config.yaml
model: "segmentation model"
dataset: "dashed paths with two dots that lie on the same path or on different ones"
train_examples: 147500
image_size: 48
crop_scale_min: 1
horizontal_flip: true
translate: 0.12
num_classes: 4
encoder_arch: "vit"
encoder_norm: "layernorm"
encoder_norm_position: "res_post"
encoder_activation: "star_relu"
encoder_mlp_ratio: 4
encoder_head_dim: 48
encoder_fused_qkv: true
encoder_bias: "all"
encoder_qk_norm: false
encoder_parallel_block: false
encoder_inner_norm: false
encoder_moe: "expert_choice"
encoder_num_experts: 32
encoder_moe_every: 2
encoder_expert_mlp_ratio: 0.5
encoder_experts_per_token: 1
encoder_shared_expert: false
encoder_patch_size: [8, 8]
encoder_conv_stem: false
encoder_layers: 12
encoder_width: 256
encoder_positions: "learned"
decoder_norm: "batchnorm"
decoder_activation: "relu"
decoder_widths: [32, 64, 64, 64]
decoder_blocks_per_level: 2
decoder_block: "basic"
decoder_attention: false
decoder_upsampling: "nearest_conv"
residual_init: "none"
optimizer: "muon"
muon_scale: "spectral"
learning_rate: 0.016
momentum: 0.98
nesterov: true
orthogonalizer: "newton_schulz_5"
adamw_lr_other_params: 0.002
max_grad_norm: 0.5
max_steps: 9000
batch_size: 128
epochs: 7.8
lr_schedule: "wsd"
decay_fraction: 0.2
final_lr_fraction: 0
warmup_steps: 1800
weight_decay: 0.03
adamw_weight_decay_other_params: 0.05
Rows from block 9 of the encoder, named by matrix and row number. Rows with one number belong to one attention dimension. Each number is 50 + 15 x the weight over its row's rms, rounded and kept within 0 to 99. All counts start at 0. After the name is the row's rms in percent of the matrix's.
# v: attention query, key and value (stacked) (encoder.blocks.9.attn.qkv.weight, 720x256, the v third), inputs 0-85
# proj: attention output (encoder.blocks.9.attn.proj.weight, 256x240, transposed), outputs 0-85
v.24 113:21 40 48 40 48 37 54 37 56 45 38 50 31 58 31 49 48 48 57 30 63 38 40 86 43 56 64 65 53 33 55 34 50 50 70 62 54 55 62 65 40 76 98 33 29 46 54 50 49 47 71 51 22 37 60 73 43 21 36 51 77 84 42 58 47 21 40 66 54 55 49 82 09 74 76 44 74 60 52 89 49 30 39 56 59 42
v.25 092:61 65 53 63 39 31 65 51 77 63 66 49 32 39 54 80 53 36 24 45 60 59 59 43 67 42 58 47 59 68 74 69 46 48 39 65 21 73 66 57 09 29 70 47 59 68 50 59 63 39 58 66 52 30 42 44 51 75 51 57 38 48 50 29 69 45 35 62 63 45 79 44 56 53 50 38 36 25 64 51 37 63 36 69 47 44
v.26 099:49 60 43 36 62 58 61 57 72 27 57 49 47 61 53 78 29 40 55 44 51 62 24 24 53 54 63 36 45 44 66 63 32 61 29 90 47 47 89 44 39 43 52 42 67 52 64 99 51 37 32 68 51 30 47 49 44 81 42 32 47 53 24 51 73 53 44 60 61 77 41 41 63 36 49 42 65 54 27 26 31 61 61 31 53 55
v.27 122:23 54 79 33 40 50 74 58 79 51 61 48 51 56 62 55 55 81 44 35 61 45 74 40 44 30 43 33 45 40 46 25 58 30 50 61 60 53 45 42 61 71 28 62 49 50 77 50 46 52 59 53 43 19 53 34 60 59 49 59 52 64 72 56 38 52 66 59 32 48 47 64 39 64 72 39 76 34 61 55 45 53 26 59 41 36
v.28 103:61 27 73 30 76 40 54 23 36 41 36 73 74 40 43 58 63 41 59 57 43 57 59 69 45 62 46 32 47 58 39 83 79 61 37 66 83 49 50 59 63 63 63 47 64 42 68 46 42 40 50 67 47 52 30 75 35 45 66 27 33 35 66 34 45 57 50 46 37 67 60 45 55 33 15 36 59 55 30 67 69 23 30 37 58 47
v.29 095:67 48 28 71 40 45 30 53 63 58 64 54 50 80 37 47 68 60 24 47 32 77 47 32 45 82 69 57 64 40 67 55 28 37 39 29 27 10 30 42 51 37 66 29 42 47 60 42 31 64 17 49 72 86 47 33 53 50 65 49 47 52 47 50 27 77 47 61 56 62 62 32 47 67 57 33 61 50 40 50 40 79 45 42 28 48
v.30 098:17 23 48 47 54 49 54 52 43 41 47 53 53 37 20 21 57 38 56 70 46 52 67 22 55 23 45 33 53 37 60 44 51 32 63 41 56 48 77 61 60 26 26 33 49 40 37 59 21 51 45 51 48 59 36 35 48 49 91 47 72 41 43 55 48 34 70 46 49 58 22 45 47 55 54 64 43 30 37 49 52 17 47 63 54 45
v.31 107:41 55 78 31 70 55 28 48 36 54 16 70 71 21 42 49 48 66 60 66 43 37 80 48 67 70 28 44 56 41 60 53 46 60 39 29 37 27 67 73 59 44 20 39 51 38 56 65 72 50 40 84 32 67 46 51 67 53 52 45 56 33 44 58 43 60 66 54 61 26 61 31 68 56 14 57 53 44 42 18 60 46 46 39 79 44
v.32 113:23 76 49 47 63 28 71 76 65 49 52 61 40 50 44 32 52 28 80 45 56 76 47 50 74 44 29 29 40 64 45 73 60 58 96 42 47 37 42 49 63 28 27 60 47 48 37 65 85 61 37 57 79 30 33 72 56 44 47 83 35 68 45 51 69 26 54 37 42 27 47 57 32 32 41 29 38 64 44 44 64 42 41 74 49 58
v.33 120:41 63 76 31 56 70 53 52 49 37 61 31 72 48 38 35 49 75 35 55 73 71 63 68 33 61 53 58 80 70 50 45 13 61 51 70 60 52 22 57 58 50 69 32 61 61 44 64 60 48 46 44 28 52 26 39 47 60 63 53 61 45 47 46 74 37 54 37 21 43 36 47 61 58 39 22 43 30 33 50 58 58 90 79 53 75
v.34 103:41 52 25 56 79 50 67 59 69 50 45 68 61 34 51 22 69 49 52 52 55 36 45 61 50 36 41 87 46 61 37 26 37 56 71 53 48 61 32 49 65 53 52 28 74 49 52 47 55 30 47 28 61 61 50 44 29 10 17 64 24 66 31 61 44 43 52 38 54 44 84 73 23 44 44 35 55 41 51 46 57 54 52 63 14 61
v.35 092:24 54 43 39 29 34 42 56 35 51 45 37 47 30 63 45 55 44 48 92 69 52 64 58 73 81 32 42 49 50 13 47 09 56 50 56 66 64 35 43 50 39 50 40 39 46 61 50 45 56 45 43 35 34 43 65 48 51 43 44 46 50 22 22 34 44 49 44 52 59 51 79 51 64 49 45 49 42 50 63 37 29 55 48 34 36
v.36 100:41 61 73 42 74 60 37 61 50 45 31 36 39 63 56 41 72 48 34 63 36 51 79 43 24 47 22 40 22 47 28 50 61 64 50 55 39 64 31 62 53 19 14 57 81 26 10 37 41 47 31 49 52 51 46 25 59 68 72 44 52 44 42 50 78 29 59 37 41 62 38 52 41 31 41 56 63 21 61 43 54 27 42 44 60 46
v.37 110:59 51 34 59 46 81 51 53 45 61 50 67 82 61 54 38 64 49 66 65 22 73 56 34 54 46 60 30 77 38 60 50 42 55 37 53 54 17 37 61 35 68 51 25 61 26 74 61 71 55 51 46 60 53 67 60 32 47 45 51 65 39 47 49 53 52 53 58 51 26 51 58 62 62 63 42 63 48 50 61 47 62 44 57 78 23
v.38 106:55 36 42 60 75 59 41 56 41 47 58 25 76 67 47 63 40 51 54 60 73 47 27 82 70 65 49 50 53 45 35 50 70 11 24 54 25 47 49 19 44 43 47 51 27 58 83 70 34 43 39 80 55 48 54 47 53 58 34 55 42 40 32 61 69 58 66 71 40 28 55 52 33 34 59 40 65 36 65 53 67 67 48 34 41 55
v.39 100:44 47 47 53 46 74 40 55 91 48 74 35 50 53 62 41 64 64 30 70 62 88 94 59 57 56 55 24 32 48 28 54 44 34 30 73 45 62 74 68 25 50 49 58 70 44 40 68 39 33 21 40 63 39 57 19 20 40 61 22 31 62 49 50 35 52 54 46 40 43 37 35 48 90 57 74 62 22 83 41 61 27 36 68 33 41
v.40 103:46 76 43 45 62 69 50 55 44 51 36 49 44 21 43 59 55 53 56 54 57 50 45 43 54 61 40 25 42 49 35 51 49 61 77 50 54 56 70 29 59 05 21 71 50 75 24 75 56 37 58 49 45 54 43 30 46 57 61 37 42 39 53 25 37 57 67 47 46 39 39 25 52 40 18 87 66 39 40 57 36 58 46 06 43 51
proj.24 115:30 66 49 44 50 33 48 55 34 53 58 53 67 40 58 35 36 42 58 58 48 44 32 57 53 39 35 41 67 37 49 36 36 36 60 42 58 28 38 70 51 59 54 62 35 71 56 34 50 54 64 47 46 70 46 73 50 34 49 66 66 75 99 19 25 84 47 51 43 69 38 44 35 55 60 41 57 68 48 53 70 66 47 93 55 77
proj.25 094:40 68 65 54 61 57 26 53 40 31 39 44 63 26 70 66 45 52 48 95 55 38 82 50 66 73 45 55 29 50 42 51 58 40 64 42 50 52 76 67 35 13 38 51 52 60 37 45 55 55 65 58 38 43 37 30 63 54 58 37 67 54 12 59 28 44 52 77 38 44 70 65 45 42 44 56 40 55 73 70 25 34 48 46 57 68
proj.26 098:61 48 51 43 56 75 16 61 63 66 26 56 39 41 50 48 79 45 26 57 81 54 57 52 47 53 57 29 51 62 42 52 51 51 82 25 50 50 64 36 50 67 32 56 35 22 59 28 60 60 47 31 41 55 43 19 77 64 42 73 43 33 39 47 22 56 36 73 31 28 59 31 70 53 46 98 51 63 53 44 56 22 60 44 32 33
proj.27 129:60 64 55 50 44 45 70 63 39 48 74 65 39 48 58 24 29 11 56 50 80 38 68 65 72 51 57 57 68 44 63 67 47 54 40 57 34 61 43 51 44 73 46 40 70 34 60 72 57 46 33 53 85 63 56 30 47 33 70 39 39 31 29 37 32 50 48 41 63 36 58 52 48 52 40 47 75 62 66 52 48 39 61 59 42 36
proj.28 122:48 45 45 78 55 62 51 86 40 63 30 39 54 54 74 68 38 50 34 31 57 46 46 47 41 45 49 53 60 49 46 61 65 48 54 58 61 44 51 44 48 61 45 50 40 82 74 31 67 58 38 36 42 45 48 53 29 56 46 59 32 61 13 89 88 49 50 40 50 33 66 24 21 37 67 46 38 35 51 51 61 46 49 36 57 32
proj.29 107:57 44 31 56 65 40 67 18 61 63 48 59 58 67 58 50 78 71 61 35 66 26 50 48 36 42 44 33 45 71 50 44 37 51 49 47 52 49 21 58 43 58 47 52 15 41 15 47 59 58 36 39 25 61 54 61 62 61 66 78 70 36 43 58 43 15 32 63 63 50 73 16 52 50 32 50 72 45 48 27 58 60 48 42 81 67
proj.30 106:51 62 58 49 71 64 55 54 38 55 63 59 53 44 65 42 52 82 55 33 38 42 40 44 61 49 40 73 67 42 66 54 82 43 59 40 54 50 56 63 42 77 71 48 16 40 55 59 41 51 28 44 48 56 60 45 46 51 37 82 47 64 74 26 66 53 54 43 60 43 42 51 45 42 39 58 43 33 41 75 48 72 48 47 74 47
proj.31 117:53 56 66 45 49 49 45 63 49 58 48 64 32 20 35 45 45 62 36 64 48 31 69 69 64 54 72 31 57 55 50 41 74 54 49 39 63 61 62 45 61 35 23 48 89 56 47 71 45 56 29 23 62 23 41 29 42 92 66 46 24 71 30 44 66 39 46 39 21 36 59 64 57 66 50 80 58 68 33 69 63 34 56 37 29 36
proj.32 131:52 56 66 39 51 43 30 52 52 45 25 31 43 29 24 62 21 42 46 43 60 43 74 49 57 48 68 27 62 75 32 68 77 48 42 37 47 59 81 31 54 27 52 45 65 63 48 49 58 64 44 45 40 41 44 45 46 42 63 20 45 30 75 43 54 50 45 59 36 50 72 41 47 36 38 53 67 61 65 39 22 48 55 32 59 58
proj.33 131:50 63 35 47 52 53 27 44 31 66 39 50 48 84 26 48 63 55 71 60 54 31 59 65 67 54 37 50 71 51 48 32 72 29 30 53 32 48 24 40 62 57 63 34 58 51 54 62 74 42 29 57 46 59 50 43 61 55 60 45 39 43 51 45 52 65 58 51 58 00 45 05 56 74 31 60 48 48 30 31 70 37 39 55 51 55
proj.34 107:59 58 58 65 50 32 46 56 52 44 35 55 50 45 47 62 46 53 33 54 51 64 21 36 52 58 49 38 63 65 35 41 62 36 41 60 52 62 50 60 45 30 70 64 30 73 60 41 51 75 46 47 30 42 64 54 34 61 59 38 44 30 81 54 28 54 64 24 15 45 59 44 56 13 46 64 63 50 31 48 62 16 58 29 54 33
proj.35 115:45 57 47 52 50 36 69 75 66 57 52 45 47 52 33 35 48 27 44 47 66 68 33 27 58 43 27 39 44 59 52 40 42 43 39 46 51 57 42 48 48 23 36 39 55 62 55 40 39 79 51 47 84 65 42 50 41 39 27 47 48 71 33 31 29 65 50 59 49 40 25 44 30 22 45 35 59 33 49 14 57 27 73 48 79 52
proj.36 113:54 45 69 42 28 53 48 33 44 26 43 57 41 67 55 52 54 65 65 45 22 44 64 37 51 42 24 71 69 43 68 53 50 65 65 55 51 72 74 24 68 61 40 34 66 27 41 66 39 42 56 59 44 48 51 13 62 54 43 51 34 54 64 49 39 62 45 36 83 49 30 76 35 58 46 62 44 25 60 87 25 35 71 35 59 27
proj.37 117:57 53 48 42 65 38 66 51 54 54 44 63 46 37 52 32 45 36 61 45 41 36 56 57 58 33 64 43 62 50 39 33 21 31 45 53 48 35 28 66 56 85 48 51 50 54 42 82 56 43 22 42 50 42 40 49 38 54 59 48 64 59 59 40 44 67 45 63 51 32 47 26 57 66 39 68 54 76 56 43 60 67 46 65 51 63
proj.38 103:45 60 39 23 54 35 71 47 59 45 49 30 48 44 59 43 69 57 31 57 53 29 42 34 47 47 70 36 83 44 54 41 40 41 54 60 50 20 48 61 58 24 46 63 51 71 34 56 63 54 49 58 72 55 72 67 44 34 78 29 28 69 00 78 32 44 32 61 20 66 65 50 54 77 44 50 58 78 59 53 63 51 53 46 33 26
proj.39 106:35 48 57 39 44 29 24 55 52 61 56 44 37 38 60 41 85 55 38 59 38 56 36 62 64 53 32 57 57 45 69 52 59 49 45 75 42 58 57 54 66 34 53 46 45 63 47 52 27 50 65 74 68 45 52 48 66 50 49 66 67 41 34 53 76 44 62 28 55 36 43 68 24 20 66 37 26 79 51 46 59 54 25 44 57 80
proj.40 131:34 37 69 41 62 60 26 53 38 57 29 49 32 46 54 43 67 68 45 50 27 47 32 72 52 44 47 67 62 41 72 62 73 73 44 52 50 87 77 23 71 49 55 24 51 25 59 42 39 33 51 52 53 41 54 38 42 39 65 69 41 37 65 57 38 61 44 60 64 58 26 82 74 61 62 57 42 63 30 38 58 36 40 50 33 51